Rows from block 5 of the text decoder, named by matrix and row number. Rows with one number belong to one attention dimension. Each number is 500 + 40 x the weight over its row's rms, rounded and kept within 0 to 999. All counts start at 0. Numbers have three digits each. After the name is the row's rms in percent of the matrix's.
# q: cross-attention query (decoder.blocks.5.cross_attn.q.weight, 192x192), inputs 0-95
# k: cross-attention key (decoder.blocks.5.cross_attn.k.weight, 192x192), inputs 0-95
q.98 105:536578500557484473413493480502432557417481518447527433491466524464512472487529541530499494569461568469520537507479540509475467488513552432449487521452538503451476477507423443488532495495512444462517459571521418506466535555420531439493504504540534555454423472472554555521559535503491497463
q.99 096:458426489588444545518474452473437467461522519521501442458477583528466514491422535538493473535526543562489503506506517515518545406515529485534415566523464510482564476591534513574538546440488447415477520534498513505506501499507504522555533518579571467406478493438527492455469539585478432444
q.100 093:413481441544416463449445438491512483542578540498473486549528476543572455509519489472501513582501469565506501461440398439553557485503561514492557463604503408547453553521543472538511459522513450507475543490522471532515494482480476478502529533547441525448537441510491520533529524477548403471
q.101 101:506465524482507501559539454476542498550544461564551491512521402518554526543515428507540521466578435520467509518479569470487487528462479515473490511561510512471452567550607492560572550538572549493445515495514506455486590472473497525501490479488472496513485404495527486501505450471543543553
q.102 098:495464442549501522458565488495505504508521490492540513459481510461525456528511557443452460510482529442548525533470493483471511466546493488477437510525530460472580534522523539392433533564517508563521508451564488575480471505518445475492499509562539474603492513539491561535567441422487520486
q.103 086:436507509479486474458443501530543492413471537522482542485468538523445539520489556507541517517606456443525537455601500448453457499522476474517488504549438556528497457459475501491414460570513462537552473466540480522493557485498525516505530472518477497525546585501497546461575458497515433480
q.104 101:539509501542579441520539518514512422537523492474550564497447557467466461473510515509494510557534501496519439489449521486462481501506472458468465541496525453524524531467470612542529414482510420469507522551441480509528494500557465521471491438537512463454502527421541444478486490516517575453
q.105 109:520480486508532534511515458478475514550512480483401455537478500505564532432484563485500524553585466547461503502483487472506472519407463526463534497455495499499474443488533477593497517475509533502421595420534497507494532553544507472511512488461472538465562523543512469498456544458535414430
q.106 091:491541548518457472436492421535489530539517511475471564471514460490507583504517564540423504504429558498473433508490513519505501504545502469535461569455503565528443486557461586570466596459542453512476418453475461455588519510524443499505490490579511519532480541491459485531498489559447557513
q.107 098:524501583589449512533521471498518489464522459516471522439521481470460511533476487491499487521470484523469506478398502540470514488499474461535498449526504619447482459517462535494522556403473485463525514423527458446484463471435394514505452465458439469565519457484503545497542485520474466487
q.108 103:480429464494525541425483509502584458522503477486418522528523469482501436540424516556418428482539497536481451480493545470534482498467601598488516511507547504465532541461521503435500543477477524484476563517438482496464447490507488493492518483523557460450512495530503504494555453487471530550
q.109 096:550448464538487533453531536491492544483564519494514523475534471510540545433477492483503570506495496464463508466549519447569485526535548509599551459487551464514545486477482433516451514523478500466510475580497482575582550493564509515504540466482561476514510552478463505510480530507430442424
q.110 097:431465493482462532487513518471509562592533499517437506479514475486557451513460455558514503449483454508496524489548553523505401441500470463537521538420487553443486550518543426520529489456449465507517515487466485497551503488530537571557495540518438522490450538586516455495536477558552566512
q.111 097:498462510460498537504495546485439487526540481491489583508463545444471517496511581505471494539614553494473485512548496508516493459491501450509446592447487491481513495504516514511535542597404474443467537496501454528488497499515514463588533388596522536496511544485474475526462609502546540449
q.112 098:483528470552464484446504434461530531612536441436543457460501511488475450478553451554511477533528515494477460471523554504506424563534421427490489483511431453532435539449533542537463439528518538467590482473543563460496486505490522481486445512567468451542494563517512549501504464524435518524
q.113 102:454518487515454486550488525471556561512465475524506512536537513480529562447540593519510564540494520481530523443387519532485502422477511583564566459466455552533499487518498429473458594467421475455577503494512511527474457524517503457476522554481567514537546486486505529529434498486411537475
q.114 092:543494473430493449570491472565481506530580504582494557466528507506498479513470495510500469514445484524494485507503627465507478438496501524529532426479499534462530495493518505528558488564448560473463531489508431544507491473541486485480500459494523517460498394470509500430453471442450489573
q.115 116:444489513536450497495460582507483480528466455425511504473602444512524445509489499519495495526524477440501471545557497436527525540493526494484514460467536487439546510460539489443507457551459492530503462501543465484496448460501519494625510524487573474464511497506507550581475524522448573547
q.116 101:514565407524460516494507500549508457507525505443526457529458462592499523553531505576494518484475436473552538499474542514457522529517547488541396528565527527490450530444518536505542477468500479422462596557537469523518483549464500488499468474461437539543470450535459547416511455478595509480
q.117 103:431523508520524475459532433469501523555495528450471510568490543482464451502451527459482568553512555497556503446563503474535519513480549470439541465495501515520494494456507565491488507517481520480540497501476496619478465455514502505506502462546482475494473482494512475492505533434539534569
q.118 103:502478527493514525479441474501569496496456455467451542541483530508471483514487435509479530508481578516584546528523528462480492511559462455523545461517522440540540502509428512434567484460501522452537489413456537499546581560419507556506508557527499443485475472473517457535395413472511466543
q.119 091:410444463502546424408477590451520519487472473428578516485563545502521492493519519480493463490534515461533569541523492479483563450505415542496525568531439453530440460437488487510467471558524539516491495487489508493506540488450436518505473505481557511537511499514541569495516454514441526464
q.120 099:529471539530524623485498563536530509553539522540521531508522490454522424560481412528455529493509547496496482523499442574505491515503433483539517545445488471528467473489512527550440515523514385453525579470509543535471502529485513530446419517461481480427473477521557545533525582463520538445
q.121 090:469463461474442520488502527518472518449508482529454516565487588507441508494516457513556443439452522459476489464556515435538508478548514494468527508491540518453469548525538460510535476494498475502478525507486527508494517454544539567548570458383476506511578431562463482526440503510491512420
q.122 096:511484460474514471502476449482493464514470510525486529599543472455537449527495521510563551511545573529520549511548519453491484502530537543534451504527556562484506510569463494469483549550485494564452503513501497566522520444458545534500428494442523511487495396524421480474496522469572433397
q.123 110:506522453547491474599500486465410485575445549473442527550471554529490451448456465482549405492521500445425450461551463504513507444547421438482511499477476510485469502525457564507468542541528485530451533503465442436460489497507495560515543408548462545531515539543476496484569452535520532517
q.124 105:490503461529439607552445452468515503475493519530519477500491518493496568553487506509611517498610565532446543538464488493487497489527409509487439550495529481476428477514503454455446514502526484504506536513512481423453508410504547525465447525524503459478502518474458437487531511485550524486
q.125 098:553548575424499452518520401475553543560568508501484490561522541554488494545496472518539509481451399552494543515540444511440518536505484524473447515506537505529504507514523475494459529483469509560467528524467565497463476449438486497486448533503547536488490548457495456524463444496509507519
q.126 092:480541530525502508505554517513555444472503433494546532540551501460601451573521523552512484438440461519484519510447483512511501537472444537516466474529477553559521475436503461466470514499557484513428506461463482516467480471555491544523443514499507459589463508443498407482416602474449512569
q.127 093:506472510477499541522639402466534481525540511468443496501526467493493445465482515513489490413536440439468474429439477470460551479600506483521581504488508492496530527506524435447460528438483503515462525533526501546520519557477536513467545494499443542539532474514540497490478500476471517472
q.128 111:544464479498492553534465539497477450564602505512520476474452522587442553504511526456539513578438479543470551482557434516537478525477506505495537448534563496458447575540546503493514442488544513551452514500484540499440485476464472572504536483521519494491574459568542473494548531533462531489
q.129 097:506484472507443531563495504526536508486499495497475389502524472548508495480495472484506430413577502576496522529443495501533465458457524463445495431502540475552475531494488495485454466470469484546470432421506413504447503511547500495551476587507542465467522429527451438473574478501495511497
q.130 094:503490480500493525535527418472477537570472466482455518432541558444537537478432488416548537473559464518561515456520497566423501493548477529536512553535504542484500484520532517487566483516516510482496501437477407434473518550505440513557439472505510438484438581494433514471524462454543544410
q.131 101:537469502518473483469516517518428529491509516514546529415475496532497468413476486531428499520463529474510500533502546540519520620575515514504545474446528445509521503505499414504489536437469548418547407491526529497483425477474470532477469628507525500573494414497469490422477493554466446500
q.132 096:545529498482519534429486491524529527489516531491547487484455505474519530512499457524440443455562420473536512535529469451508496457537468520516485491516532478416413498481481455508404431542482560511470480451500507496454501566476425500535506506459573555454473448550529358526407437480490526425
q.133 089:502505538575549491477494439441569481531511533457428529505458501483477522513482402513484460503501487418492502517468492483529542500510460520452461450560470519505540473427510438520452549517541446435474524462531519425519521525500469502520418403446557516454486541484515524482479422443502442498
q.134 098:472495538518497495517524506400454570535515477475472537467587602481464419512471545571527497445527543517540508508528503466523491510575448485443544576521495521513520553556481495495492475395458532512583455443478476476501509588438512478470539480507442456521483515528496472499511478461505411445
q.135 096:508557518508483489493486524508459505506427491514446517527557537504521504552466528516542490467511512478456474474490519525503515519432487493586473503515520498434464421484496539556577520528545487566445551523463456431496495513494485528522490558475541512519484527500515515499443481559466391506
q.136 092:523515539460444489465520496463562517503504538538462463455511504512511510520533560544446524534438509471481480471453542474474568496512396579467541503507535502566479497487437462484480524488490451490471561531512530553502558526459521501422515544465439560482563542532589513448478469472548506512
q.137 107:490491494574513549500488530460457514499466475472437473515465501517517587456490555533595596593469547517493520449469425512500466539476444535463514402502431530530418467529521520543472514451510490531508485497469536512543487469491540515474579437521532493602486533448470460493494561449520498503
q.138 094:426492483495510580480462526432501528514470522517493519541508492504501495538515484479477592556425505542480529517450563471549490494536510479485511478486465505451398481490550477414528537530454496491537525421429450521482486485455592447461484478492511440519472549421555452493548564480519483449
q.139 101:560507506565506522550460522486465496524501548490552499501464527497507505496507516495517414417461499469494519553527522539472487591535467487456480452432460430516451554514531481475498508414497452471440403572504481510505535496520523487526512435494456497502510572489517539515438521521576485445
q.140 104:612434523474484471459491520500494485506431608472495460512464454447488563471507537504528551444462476499478485525462508525551449536450499520508471462498566515522420530531508496504502523479527540530481542551486488584553459497498491483554519522545515458449462537472506461481503511511466461521
q.141 107:410447474472486535443444546507580505486494429504437524550531502545539445518502484512532531499528488531500462456513421475496487495500449522464534566451470493523469452569531476527522484501450512512512471466533486542505582468395542483463510499559560442547549496480480443423477462430503518504
q.142 103:488528500471526530573520511549467552527476536533529471509510456591568455429443513527496421543453539503494484458466512581524525470508494516518509470428464488506512471500428426579491452513505524507531561514544472505527462519515544521474449646475564517456553505504493409520534526503483541532
q.143 107:506474500575519522494504499511498556452475513496529470483506484528524479489515480456496499433529593518428451552485559453453488458466497439475456538475503473580456504471512485605486454536456509497430484517465530432454489494528517543535503506495457536524555569447501440504511533514477542523
q.144 106:458499515416458479545488489506410456533529547506535540483540481528492443543601498534531477529513507478513491541451509551482431489511473542484459551521506494536513607467571482498442453427490458522495506453488497500451530516472449602427561550554483497479522492481521443371447470544569553495
q.145 099:482412517467516492519459521451575505515494513483514496512431417514550532491489511481514524533504590521459488512469467445516484558455505506496404382493533550404465519496463542468589516503521529486556509514461457486448572497506449525500516506566485480529538416502513557524486465487458554553
q.146 109:445593559545481454508473587460450487537573524423515501450471469522561507514439499531447452475500538476498465489575511474515526493436470439522564344412514504464502459480516477548528484468509515502476588436490527493472432508542468540514455544472532548506546526522492510573442508510492503544
q.147 080:503502421578533536580550497518542537482470547501492528485500496486411504494422489467391569495489537483400531466496488473453524566562555452470486521493486549477445487557519540500478500507433505501505526525507504519537473426545475469465516477509481417529493473476489454516511511480405552515
q.148 107:498509510505539459485556509439492514519497505491459576519449416463421535483485526528509480498503496510555470459482400411486527488489552474486465530505518493520487459504491521571617554519519560529428540454454482501463521439483504455544481565454543526476413533470509542470523584489512413435
q.149 102:529551479496506563502466522571518561472523533448450503490488443515570505512499546461519480515472486476563418478421453418559504546502580502548467503462494515499516485534572492491573588489552484501535515478460523443542510526469537497563536516487552551418453524507483456489444552469460533511
q.150 099:546452496524452502472503501504506497533519538522425535425493403465488485486533508481520514518500478502426550415476505518549512572470562517491575473567515466565507484510457431498502428508507517469493507524505498480516553483473515546515556490464495512535479613538490533480483517544470475519
q.151 094:463533570510444489425573525401509558510465540548554542528543525454529438489507492455504461491548486547476486511551579504507449571431584459488454453477507468516457426543497482507537539521501446462434519465485461510471547460433529494522468540499511534482504556531476483458550509403518517464
q.152 100:464540509497557493495510517548548519453485548458487532515514496501469517444464547556470432510447471546518522597547556534508449538497532527431471503554519495477538560512555514514520479473515504511480526445538514456443461475519429482498529561492500574449439497466457541522437471565584543509
q.153 099:474537502528531506414397396541473483418495482474563499582475551502499448482512518620564486502519539573543497421446457454481476453526474481460568500522463569481532522511501493433461527507431455489533516417471481443516492466520441535454502526513469500564482475477420576498501488486536506463
q.154 102:440506524417527499551543538491433440385569472521500535474464583441452569537528551496437457519519492594477537529499545552439580484489515463504503555502520522535501500398501485576460403496535526525464480463493506537477509559553468548493454529558417533498466506454513514478481496526547500527
q.155 094:520544468552445507537485538518558520446435554502504539456506432502535519589492412476506521459541525546549546548586499533548486511512504438559471540481538436471470473482497411511494508519462561416472417504516482490463496523489571416488476487507496483365485536502537522524452497502489509548
q.156 099:480451461472492520504485431526567528574538453491445508418489467432472512472501516515432510547502480487528571537410463524490556560510528505537490520483505516466437453490467508454554487481511512550445466484514540474535503485528396433500502499513489438533537430455519566433458533457466556498
q.157 097:431543509514491541504543511495508554512444473421542461482482438536515493519488462499580509531527517477472482482503446509472480516522528459499503449462467448529488483498481525451557550469482490506520562564497491532514484433504436514463491536455512488590440534431491501509495450365487485497
q.158 103:474546581454484497532510515513545505514508524521485585445550512509495434482512490489530527549507477429511515441468499471506502492507523468484471492526521467513426519467499549492532444446534477528522496558512512480511516515445492512473485464467466503433539548480557525490517473504459479543
q.159 103:421502534499486598489534521450498423507598518459508558481449530498442419484454466488531424469528428552478560529497506447500496494482516516475518589470485455512414498465481557512488514538536444485536480479483423443449516559478506474558505463541492458491538508528493462513518506508557565491
q.160 108:463519513549546462501461520542500495491488478511500513493502493459514465563525503527544516500436458469448500493597458505530487567448531512561579510434504485570523497452455503517522474589512452572507513521476577522523477598505506525525531538471444573503508529431512552430479551523498517480
q.161 089:473553454512546500423533490463473579538548491501519549485544525587423471504511546531432472489478565497529451501519454512465405520550439547494501510472463487498534495501506459569507553463444599473462528550481538482481500571481496516511557520480453563445453442505434471457489475470485474496
q.162 105:522473483516475486456466474531531512420481467523502507440545513522502552450531532460485473549515489483524464431447488498485528480511438500537556501457486454539512505526507519520580518511500491525494451472557582498510485551497526426371542528509469435505598572492579442429414511532484545492
q.163 103:483528536477415560433437506510606564505568503514473516448559502439479457569478487511523518511498482394474501506511479492433460492533531571472530549518528424511471533447430484499524471470474509491434464538482511513500509447446431494524579508535546506375448529474428558404485533462510467475
q.164 101:510478496508504508525481504519473414595428492464465533514442460511541523541465540557509603498461508507477455504530439488485453516453537521481475572549509565492501498452448500480527487528562411562513576492524483533520474487535443449425482540426568524568536449463504548517514435484505529548
q.165 101:503459434442539474476396501526488564502533578537528452454584490478488466477524471551414449485539468461463493433447547531515551471488533517520544584513576431501483553520555503494543417507542511515568461566539429477436469533470427468525449418569443509452532467501498441493500483521447529483
q.166 107:517483490550452479489443469529436446590472522482436470520513459509557506542464487486520462540412511528482468492486513483517476463452484539465500417497487493454453479472481492551500483521497496530532478547499453574500482551510527544513550450556490538559550522432490553486468518499494531559
k.98 097:492430476516491535484575417491514485483446451506613488504457480531466450489451614519498473484479484464485500411603579516445511477495456459446492475520496490528518482527518569462558497508446547474536520524505494576435467566517562498470476425498497519459510476565493452469552508490486550566
k.99 097:493559488511540473517499429504532520474528475439478508484474487497462547479428483482487486474470484475519510435523508537434558504488521501438475486463512569500466454519562546520512544477498551468420518527514483548472525451497517528455467461553455476468427525599485522432488548447579582547
k.100 098:483471507489466531453516504496508498456489513440486514556474433463459608459466503484537470477536471468458478613443487584503491422562422419492450500548460463440533525493494414409460513495552526501511460437570509508496530528507484472490529477502470443445529495490499460481431471468549482515
k.101 102:521598455507501455532535474511494569523504552450483610487581508527541520530531556501515506454528507498489566517520457474520476446493555511564526591538515504434499500489528399472478544469442450513560465462527489496553579492520495494489509481516537490446521500493560498548451530498544507540
k.102 099:510571441486627476416471508484498506441467487461480519423494518502547481494550502483496435465463471412502432546414494458476512448462463583572491522527515505520517476517462428522538504498478461471523474471457543519522573552498510492566448537517482443555496464476457479489488540520439464478
k.103 105:518548471495487499562524510449510480464472499458489536530460493457468512445506535433541504491497508496414475453490535463527483551469519552529502451482523461526522429546530455419495484505594506519484420404439485436454512535458465468510515476465512479454512517519437536420532399511501402502
k.104 096:507492464509503510489514493477505561453469546520514562405520499498444534425480513516476536463549552443459468555416493431529449490502464469490505444516558446546557564500547573534535487547513524496443529543462475513527487478545510470441461454449438536455499453402490456486482488538426470406
k.105 111:500577507507426543515429469548468512499546556458496489425552511487512472483597551460538460496495536429516557464511423476532521479524534526479509567503524499534488538464484465381537555561499486493471404512485518434553527472463445446507563471522530532528482558488542473443499445515490439475
k.106 095:516538512500509467551586518546545517532474476565430542575507473608526518496559504492521478555565548492560539493536522489528536490519462553523481444519516523559480520563516460554487518531493562480497461488511470513491500483531491449544506495488467454455571497528443455516519545461521467489
k.107 093:544504581481477481540446480569559518541598500526424563494531587496517508478501551498390504527492508550470562502522470482450454507470570567525505488555490521555515463532524467499624515506495576463485511542469474537508541513497409512485415510563504558523505521479538488489493519560509453497
k.108 105:396495445564498575494486427534463574484536495559532513496432548477517553529477475492497515503477471398474551518567536511447485489479550475421525527514558495504484488499483508521480497509509418477537511485562499588500476469522512485490492489495512493501458530510520512471474578471483502403
k.109 101:524528541453480534484475554533474576523503524570513526526476461506502501540518434641499508499441488463523527494480520464563540546484445458519508442491502550434421571460444462507373473509551507541474475551506495536434499524523494550530513494512525547549522493517457473535494537494544504481
k.110 097:486515490525539557535513468490505487497514530496470420452491520580433515502492576506536508471459470468506548572465485514487534540527529521489473475544480455507543499520482540599486575556551508518508520466494475582521462422496499518483532528581524437557500452503563501496460571482493494495
k.111 097:508503443538525496449439448552461552546557510462485454501492535523539497527377523463497486465471549494502520501439406536466493596499529520469567544516537478507543512466493485505523447592467512487533497449520467471488553534524538536487445482521510600511468552486493558484464530516485518378
k.112 095:481538495447538533556479532565507543496532463579491466484498546497536611486581524590467514507482481517549503509504502484471552471463513527459475508445542453455483556564496420457502461540459546515522531450509476413479558506485500486509544592451534510524552496491413522517540504508483428429
k.113 101:525491488473541461497418502524551456582515462487549521557479545429509528520494493466511519489494470553498570491533493513508489512447553492483447464500480540421542474509430513457463536469508458508402465473545517525437440530442480446505580429542569504550466527506533426452522432485520498443
k.114 086:524496453562484442476515458510493487546505516516470460500526493501437524536539438521528498491496376541473525550441491454491470509469509549508533562540483603509557457509447500573567520462503521450452569498510464552527490471464497500551551470446478527555474539541474493568395438529443436472
k.115 101:468515452503439494502452475542548486441529464505618481515549512529534449487523528552543483533561520486490503460458519551531477471536448450534534458561466454513483514468559478528459560502521484523458554505580522550473475463637514517506525474462536522487474495437445531516491554501448510488
k.116 094:479504443566520484626527452478431518477526504483514503437452532569531541466481540497572422478516536582541489514453527505520491442519589517522472489509447450536553499542497492477542503439435479533538463550459527554489478551439564496483490508457497525519487454483431493588566529511473448546
k.117 104:494498492454445465537519520467501504570517554447513559569458511426499491486587565500558496497479434528525458525561510500501454522528558496513481532545425448514542434511446465493544492613453535517581551496470487459508476501512530468524500464404509503513498533487548520470522424542467449479
k.118 095:492497461488456468510469477476442589437586521481465488491506511430491564443459487480480542459453550578481496450521506461470503500482453490532548508466571497455605524489559444417519496476494467453502537480500475483511495433552479512521488472490485501447450503537457519524440454401506525490
k.119 096:495441466398558533482467503515519542464439452501521482477503523468551493429506493465484436461512463535468521551415535509468500576533497494549468439520493521523566456435551508525396549484569465523535527448600473512498473575543530548466495430459503487552500469430453490477463516470376480493
k.120 095:532493507511495516471595491585553520487513461458531533421508504526489485540488502502545565439516493448543541584530440440564458540477517525498483483459432588535515530432546547515519516555501432550438444440444475498473554556487523506525529473463492550404537546495563428518502445515505504545
k.121 095:502475542462461499626434477534507516459421520497484528514478524563509578579502447488550528543531436534538480516585489518525535519492481585454477558487518459532467534503532467557466461531509516510453423491617499533471467527580564494425439519481513482503495461516536485495502441558515538543
k.122 099:411543452525413456558568501496464542538526509462550548480513516549572516466582518451534542504530489436439476406522541462486410516495479510519466469526563510558480522518411447471457496491532468545520544520485572543542501509502510456522453489445507500467525500553504497462490548409478504584
k.123 104:556446550503614540496469487481473456515496505436478543458486443525540504591473536442539456538471505564502448550516420482556553485498539544440469545460540480539482485504521500505491533502532519513554502535487489470483510463525516522506447592503426494519539442505544451550478544508456541458
k.124 101:485551549527541471501535530517527528534535469535471478492512439532540507494513513568459464505515575543525450575487490529522490459519547537500426493530491496545436472587520584521459529477521525390534496566538516469476533458462515487468442500520487534485498439500495556457514496463546532580
k.125 097:496523547470417547576462526512492474503520466506508529477531490521492514466473473440462493505431547513468496480547515534453448503553553445527505608556483486440466561501447503492476516510487437507507467514498524490549491517429528435513512473471522468489423560489538501553445470391534467444
k.126 092:503504501462487481473476468585525524483469557503511538517553479466487406508470473437441504431481538472468475483484526467517510503536477511479596542488467518507474414480499481446503459526583418444432466473446538484544456508509496503485540460531430482442476536469516531511494532430515542501
k.127 102:529470586486517474576469531571576425497582484499484489469504505491519528502453464504414435541458498536504525530485503510528477509572519539479489495513501530438529446490497529476562580488492516551471522512492570501500508491440523458513515551485514458535577486523515495530520418536552479461
k.128 107:467489472547479509550527530474567490529429526480521502529516546494473465441514457570450471503485493498489508487479453501553459518504447468493490462496588526498502451463541486497444419484412458451501488469513509479468513418485548547505523529454549469447462534456491524461440494469479527575
k.129 099:529488496516509621509467469508531493485445502503516412458492446544467461466502484506592491460505557439518510415553478527532479508447472512411514491483631423535402517423501518546485512523456426515522422545463506524520446546474461505487476461541457501488498519551469502585491512488539442518
k.130 101:480475515567605494431561511561560531533561513487500478517528555457466424446529443488506423504493528517453505488456564538378473480499525538507605491482517573525457536539520469525509520485514482501525485490523462500523516448515449533529449477483474523404492477562497480510599517471469489488
k.131 095:514520444470580498527475471494416443511466501557542476441475587547483400566540499468547442494526509505465549562538473509549500482465524448491484505453551550499593508479519490531506521476466561509457499515447487559512445538498450549435483465509553489512526490534488533496443472558473531452
k.132 096:485536465540493496459499489519479471536507481460464460516510487491467547559537450473510543457496463486539502497520547531479453539484469491517490380417491502481402432431463461572478473527484496513469532495520509491487475484520627509515430514496494431543493473584520518535472526446551458533
k.133 097:454508426485479422442470495555545522433605485433463561526537530477584551508502496453531497499504474572531533499515540531502412463498518500501436513467502523514462534575500524461492448542547494508513538538510575491549550450498490506499492512544541474489551474476523539510526529502498442523
k.134 098:566507494500523464498482476512516479462426509496505427475526471490477483529493518513487434510526416546510403560457564433530469540603472529580486495513572387488531473498510458500498401513463480506536479506514509501561503519517463556542479433484486531499520494607455489405504489425480497448
k.135 102:538505522442478498465519466471595531480470522606424496513516510512487571488501473471509572537517540526479559495566507544498593517438587568507521494515461515505537510465473461501484493530586443538557547459470540479526491484540501558484573538554449516476473527479594493532509559515483474500
k.136 087:560476514440551490512450558514509472452510467574421521531439407478529565493503547424480577553464521477529492523533477458462530599527498477485460462494546579540481544509499533555468502457455504487574505526491483557568444545513494469516474609520453549498518433522511487525482417471509485481
k.137 112:464546479472455497512580467457537528490507532536532601467526530443477413506550519494518503531510520612501490553501533494463463490514529498559537502578517444494556543483532498500501451497495550502459446503497471508538523461483513492503555445457510475450546546494524563421467406485540504477
k.138 098:544453539510484548501430456570467506487561502477529521488438536493484425527475479450524452603557469504504484565479547496485520564485486465601502472446474481434521514562524488470529511469498469449528485519445439510571547463562524445423501546497533534496485559452541525500481537499565483472
k.139 094:382501547509507511531518453532468469511522481597471527453512507513561435514489585438509487511465541482484444552461579515544434446460463493528465476509534479511480531411483499513482454552520551491489486507581548491561456541490426541497474502552514507471574573486471486513521483553471460538
k.140 107:514562481558485527493535492493586514448514476480571511465528517503523545562504482475571485530489526532448515452509557550564563539474562525438483502560569493501511461494529481508558545472551499522508514512497606470518416499499486473426496494520468515584550486435562443475527455521462560480
k.141 104:550482535496463507505512500520484489495477539388520477447515474452447536411591482518467521472528521559509575393530493515430494548562485523569530528521475469407523468483520441509473492525510468520505475486516433560505524558491564482551476547493535478521433483521539488449531506530467548440
k.142 101:483469450532509489512456526484480496526440476543474482506477519548485490431574557497495517525482538506495565454545486587523496495543498474495441488471517538585477538449471453503407569499493487505499551501483496492466482458538528464495449513584523500461504460533466497468476478509492570395
k.143 109:440491575521535481534559556565492537452526477535558456555502459495539513490486499502510425480471516410538487466503512512512490478517530479529430456519524487485491528500505492630480538533535473505481512548529623465533517588552486542515447462538431479430528457484473526531515550533436487548
k.144 107:498472499537558465525475547500479486495449425508469499459485441464507487470492544474469481508527481487468467474386509475470482465520453460539504499460564459461489451518493420501505479457472543511504493532506435564537478516598587554529492506412551534430509487544510432497402468533495457489
k.145 108:451437565482440471467467487492477598519393459467454591560507561473508488505569520549505480462476502580531509417582437497468555542617408562549483483521573565542452454543515520505525526517473510406455518523491483494466449478484506497491524538541526471416467488469482556556541518448509550485
k.146 100:492491469567413479509508511542564537452437501472458481557492471484490432516485473549452539501466521471490493482577400565569477480580528481477501513452432523556479449523528550523480484447493549543466551471484515422420465515513528479522492561504502470528470524506484476522527523515532508520
k.147 090:473542499496494556537502494565510550486540520491484503534434532557485458499527430510524467497465491535525486499544497480506465461463560463519429494484466530475491547506531488476513504531482526544506440510527559517480545523465483482458554457506520543556528483522429571446579485472601436534
k.148 105:442470511406514510478502447518511553473519565487527538452492490549503487482582484510545466538542570481512491426566416535550463532495541523441535515547444511486444527559476483480552457498506484472510490507513515534524491457511464489507593471551454480530455475468510544514530481464483474503
k.149 095:550482503447434489498438519487452478527500471420548545511515491537563464443482457531494502533513507449494501545528447525520452480484525519489409541508486546537442410550543522430486535522510562446519491499472576593482472439466488509505489512501509456528458493524454509512439510471476551520
k.150 107:500529527502491491508528590500512556496498578456464509516567507539570517498502512441587437456549576480511504527518578535542477523469505500498506537516470475473487432520593459475517515543438528412478536518529603481569506491532431511474498447474477517567458513565504443471483462469524571506
k.151 096:526469563435532512440494568583486468497492474586554473513540514548528512517539528449538529555416519416558507485458449547450495533496451525468500595496549580547501501580558471492544514457484519483482557475489570488536448519525515492510469489497464493467492494499427591531451493498481423533
k.152 101:495482494502501463502424455450504457572538442491543514535516462541525532516445474476501509532582452463409509546454513515524403494525459496513522523468454495529514499485430535426496426495544592572441496473459475557522468526462604544485445499516492502522578464495471469490550518503480461473
k.153 100:505428518515504557486485477506483499564514503437521545493464529500462484570489520530508495515516492504497467581455575451429379430507469452519503498467566454506596492541473498487493482430524433473462476442486453533391541517480458471449490481566472510482497587451576520476527483496516522498
k.154 107:462491544481504511515515467518464578526480496579474477503514584504452506484487557353520483527555532425503515563548607566490540543509517512548511505443428498428493548421419542575513447491551474486531434530542512443505475469487454495558513484541452429469481491547523465560514492427446503523
k.155 093:464560564480443552601470459507530461454535495485520542482524470516486501488496517487556502576555539430524575420459557501424527505477565489467470480481481539459555491493559503504462504574567592491542541487443526527452468482480551496498489525506491519525495458517563507458458452573484471445
k.156 088:513474498411540460533443506547509506520543479448491496443532451573415444536555465546469455454503484516530516492483548442478537521542428574455504461509617475452578477481553469516494469528454515475555559531435492563526469461533491534522495534446542471526438470540469431504504529443526536504
k.157 101:495533442478407562498523421484498512505455519427485497467419468560496499504497470559500534471505549572539533487577518522551481491518564496534497514496501489458497548495511482466538512429496506506496521532503557461541445538492489519472462512478481455533446422489470514466451497576493482503
k.158 104:546511484449426503476489483503471427474506569527494471466498508512524464493522500537509503550468469435475529486531561474483496558525519541527438461462480574484516500478424499456511398524450571478499436465487469508541531462463448460524579510471468580495462485494443382396455487529488576522
k.159 115:476516460478511486482516518486436440501424514473447391441529474561483447482471516452514502509505471448495445493553547492452499578506472459540479476471535477534512491486479474549501476539466519432509560533526483482571528542482526510447508460513448521448491488479551438451515477510429514439
k.160 095:543551498500468559563460493452541478448478533483508541449463444496461511537483506490482596507559522483474513551528460481486504491545560478489528531521507445471499503476501505525450529571515564450496542486504519559533507537473553503525513528470455483541480514449477476438376475501449533416
k.161 093:434480537420494458503490520528433541483526454525488437516452480498448526553526447511501552528476408538465507580411488510493476441525512520513471498494544476472431447456468469534548471417539457533504462447475444490467394556506540554443521468500417470492520495536490495549549486477524440472
k.162 101:576539493433522544490516548478542508495549504524469455444530494408526515492460494495539481532527448437421471561496526503458449494500521499562425465516467564489465550506508454542457536461494519478511407558460492472543470481488467514508479515520453532419562463540505476499485456488434484453
k.163 085:496584559485512431453536447462406517545527550506542518490521510504554477567456462465449478499574502486526480536537527436508486511533501512504489514529531469498426512501500507499527437599515550587498454477425505593552471518577572511525456495422513519540486396503481505462466504468499495508
k.164 096:497489462502441538489505403472480529488438418482495585505594510490562511516432445546479495490539494571513480483562476480491501481489460552440515423513536504476564578525449450432514458502474661535489507524547454510470578516495488465515556450532483483509533525457458468476509517510535472460
k.165 110:525494486582517448465503552454441447548496508467420449496442460539493431459521523465527421466505467473451484497471492474565537488471555515530437450506480552540474510469494477531511492521453481448427502483425454504496479437527527469480478531506506564537511543490497420471538487550534476476
k.166 089:530524513533508539554515494487480490473492451505489601486549470483553504527560485525487493538537556504450534490505528504509550492546473478448488441506487541512500488414492385477440493479530463534510551501475603493493458499483527474538517554486440435572512458494488495549410448489544567540